config.yaml
model: "image classifier"
norm_position: "pre"
activation: "swiglu"
mlp_ratio: 2
patch_size: [4, 4]
conv_stem: true
loss: "cross_entropy"
optimizer: "normuon"
steps: 6200
decay_fraction: 0.3
weight_decay: 0.07
Rows from block 2 of a small image classifier, named by matrix and row number. Rows with one number belong to one neuron. Each number is 500 + 25 x the weight over its row's rms, rounded and kept within 0 to 999. All counts start at 0. Numbers have three digits each.
After each neuron's rows are labels from the 100 images, of 14976, where the neuron reaches its largest size: "responds to" is what is common among them; "colour at peak" is the nearest of a few named colours to the mean colour under the peak. Only what is clearly more common there than usual is listed. The data: rendered rooms with furniture. In brackets: how many of the 100.
# gate: MLP gate (model.blocks.2.mlp.gate.weight, 512x256), inputs 0-85
# fc1: MLP up (model.blocks.2.mlp.fc1.weight, 512x256), inputs 0-85
# fc2: MLP down (model.blocks.2.mlp.fc2.weight, 256x512, transposed), outputs 0-85

gate.444:480539473510485482497500502461482511488574505512461496518475494485486504507509506514509493505463564500534551493501528511536460517457467504488512488532497511486493509527502507475522528508538492482520496522514496486514471493467511485547470473527507512483510503
fc1.444:419473534491515512489494524495509519495507492472527531493500485498524464488501495488509519490519472508479414470458526511490533484484512533503505470478518505512481493510475496518492547482473453502493491450542459534506525527510478539469486573507523492518507520
fc2.444:498492514506478488502459500497493479495490486483499532546473496495491490530503466498496526491517537492474531517505530480482470519518525475526504516564512488531491481542504522499476514510501537507516493516487579461469520504511535506503488493474492505536480525
responds to: purple walls (31)
colour at peak: black (40)

gate.252:508483511504484482525548531485487507494487495508517500510471497482478502479484513540501497510498453483542505483498480513515521517461500452496481469535490528489484507478527493512510536502484564525456520484509449494486494524511479488470474505516503449473524501
fc1.252:514500493493515494481546466465480499505477504511508480492492538487519468526502512527519516547521459524499519458469493461547531531479484483477491520510474517484493507536482514485508475486526552516486510469487468524490461496535473516480473531477478499496546518
fc2.252:482514544436510494485523494529506525488486470519499483511472518465492467453558533517501509514485500526515474475478521472536495522492464500525466467499483501508501486552460513529526485513510513459495488508509510513514481482506543488521444494454515540471528510
responds to: orange walls (27)
colour at peak: brown (65)

gate.140:486502525490524481516475492506549516553468508537505517472464523503490518516553558468493459506503494488495516515485502480466519502560430499498490506523538527510493466560498513491519453495487514517494469528518492471506517454487485509495495497481521543505476496
fc1.140:512463485514516514488485519503458455489515538463494470513516457478475499516479490512523492502532522491496520511474539479554508525492505524468481547492447523540504503453466496508480506470494519496505492486477513501535493514504501504492485466494495534520547507
fc2.140:479491502499493516531461479528528480519492509505493457529532488518505512474516510514498521478508485476467471489549517515544524483491532535530485464447510538483508490517474526500523508533480492475466488498479492507478488476512478497482510478536491513489549493
responds to: count: zero (56)
colour at peak: black (36)

gate.165:491479516496521540546519488485501535465504439504498502490496484469494519489536506509485506516518497535463504497498519475488528496510540492498524506445537515510516485463505454499479530457473530496489449527516503535501503463542519483510455503513492521502492483
fc1.165:499524521517503538516491493513486503526485506548496527532489469510492500520568521442513489478485487489485518497516472540518482534471473434481470503511494543506510491515481494528501515524500529509503471515503450490480487478481552489507493507526490499498469516
fc2.165:506502511463515508550502456456511519500478507513488529526456500477520527467522509505508497519523475494481462522517462472478466540493452537500498485522455479451517521522462487469509501485503482533498504483518525492545489492511481492489508519447479498466492485
responds to: brown walls (25)
colour at peak: black (49)

gate.119:497519525501474525560517510432527494530462532524484491519523519512495492509498514515484489504516486491513525496461475467441478482527476510492516549510480510499551528554475510539518518527509532516517487464493495535466464496515487522534497463492503571504509466
fc1.119:505492492498445506469512470494498507562522535507504501484545487505443473469504506484480479466494480489460496546481481526512517495516484501470471465505482542447511480497498544506529544462513526514522489488513498535464513489529511493533494449475487538461519520
fc2.119:498480509506507511543479460482494507466449487529506500439509450495501465540501497512536506504540534502535481498533531497492544499510472531503469501506470538508467505503505561475516516459468504483482546463496506496499513513527572479510498469486530524510500551
responds to: black walls (28)
colour at peak: black (46)

gate.163:537487489502511475466511520484480503502559500536464454451499475521500500510523511485540517526519485545534458538473487512480458461523509473461505527528515522508488556492524454495530480486497477508557475524481495538514488521527478462499503508494505536445449481
fc1.163:479509545515520486526473492515546497526457515516502536482519570500466489524482477521462482500493472477411562485526487495498503534458527502564534460458474489506519443512476530519503502481511542537473499505467487507502511491488514535523470525527512474524557487
fc2.163:492510464478498483485506461501494532497517512490499489513473479508528489511497471500462526554480513545448508506486484509528533457531502452485459475524454496503490532496508487480515506484474474501525469486495482509475502489493514498465511520457508540515447530
responds to: count: zero (50)
colour at peak: grey (61)

gate.398:477466543521536505514495509548483510509526526496499507499513529507489547548586550494476517577500533498516446498482488517497486552506495512503461496500476465511462498506511514496515519515519516528472501522521484486480524484526504445526522529486487508510552547
fc1.398:458470508473475523484485522472482480477499520490525502490503456519508450518499494472482513506461507480518487502495492506540541512526490465522494479500504479521482445490482497508498504466497543497463514459501490487498508496508539476507502469487498471485519508
fc2.398:510522500514501492470516517512527467496519499514492521485509518474467534488477496499511532477493465489531499505538523512517507482530487525487531542493565516496530541507509467462481538532491500477522496500515470480505496470476475511522527513452534503505459509
responds to: black walls (42)
colour at peak: black (77)

gate.387:480487466486507490533485467510513550511507503506473489482504523472517492510468545498462477461522507457492534500467505485483494524507491518524542481534493552439493500466481517493517514489520523462534495520470499514478487477521497500530531519493509508560494472
fc1.387:497491486473489488523469484495532541496537548491509499482518542480533537505506515496539471470485497488513545512505469488495478453446469502486461523516453496476483477538460445505509472503510499484503527535466498497486497475463485528514508530499451454494453499
fc2.387:495540536472466474506525492510487462500499560494533500479468463469504491501483496468502504492462500438502528492491500502500552490493480482502458473497515512451526541543490499521511458511482468486499495517489547492491526504558493542481491496479479471474527478
responds to: count: zero (45)
colour at peak: grey (59)

gate.368:508482553479489528461515468477516523488487495502449476499447486489493504502500487502462509559485509536511528530526485473457491526538523503473498486517496488548475479445491560480478505493472439542530493517536500473486486506500503482485484534525546489505506485
fc1.368:506532496506526505501447487514509491511485509519497494486543515548522514452503489534534508505503487481518481480498497528545500509442480538530490511492517482477491517545527454521532508516513545474493486482459494518471462499487524500517510460518467491510502468
fc2.368:489489499487473511467525486531515514506503522530501531482522493520512452520515500490507493538531530469488524476493465495496487516469488503473460501525499472525500483474518450476517493502497519545506494490520499466489520517483498500465484468503551535480496547
responds to: count: zero (45)
colour at peak: blue (25)

gate.379:544508497535509448534505542520468520474525526465462478480487510503505517529492506426502572489473505481503502500520492505484532490503528479516503465513489486509472480533509480497484548504518516522482479491448492506539510485448486514477424497506466497507512484
fc1.379:509509489523576459503450489475497540529494496481500502501497489507522506496556511476511508471456492543507513517472496486487529475510479515512496473519494511514500520516463458506512502500504536518469543498466503445515484489433478508519445468528515493499516486
fc2.379:491540514502481536470441505463541530513496431509578509484532472515501452505507530460495512481485479479498520517525524503522583498494490530477514485503481483523528484490469482506507542512482505455526513522480474495520510558474513525472527486510548477519460515
responds to: count: four (38)
colour at peak: black (46)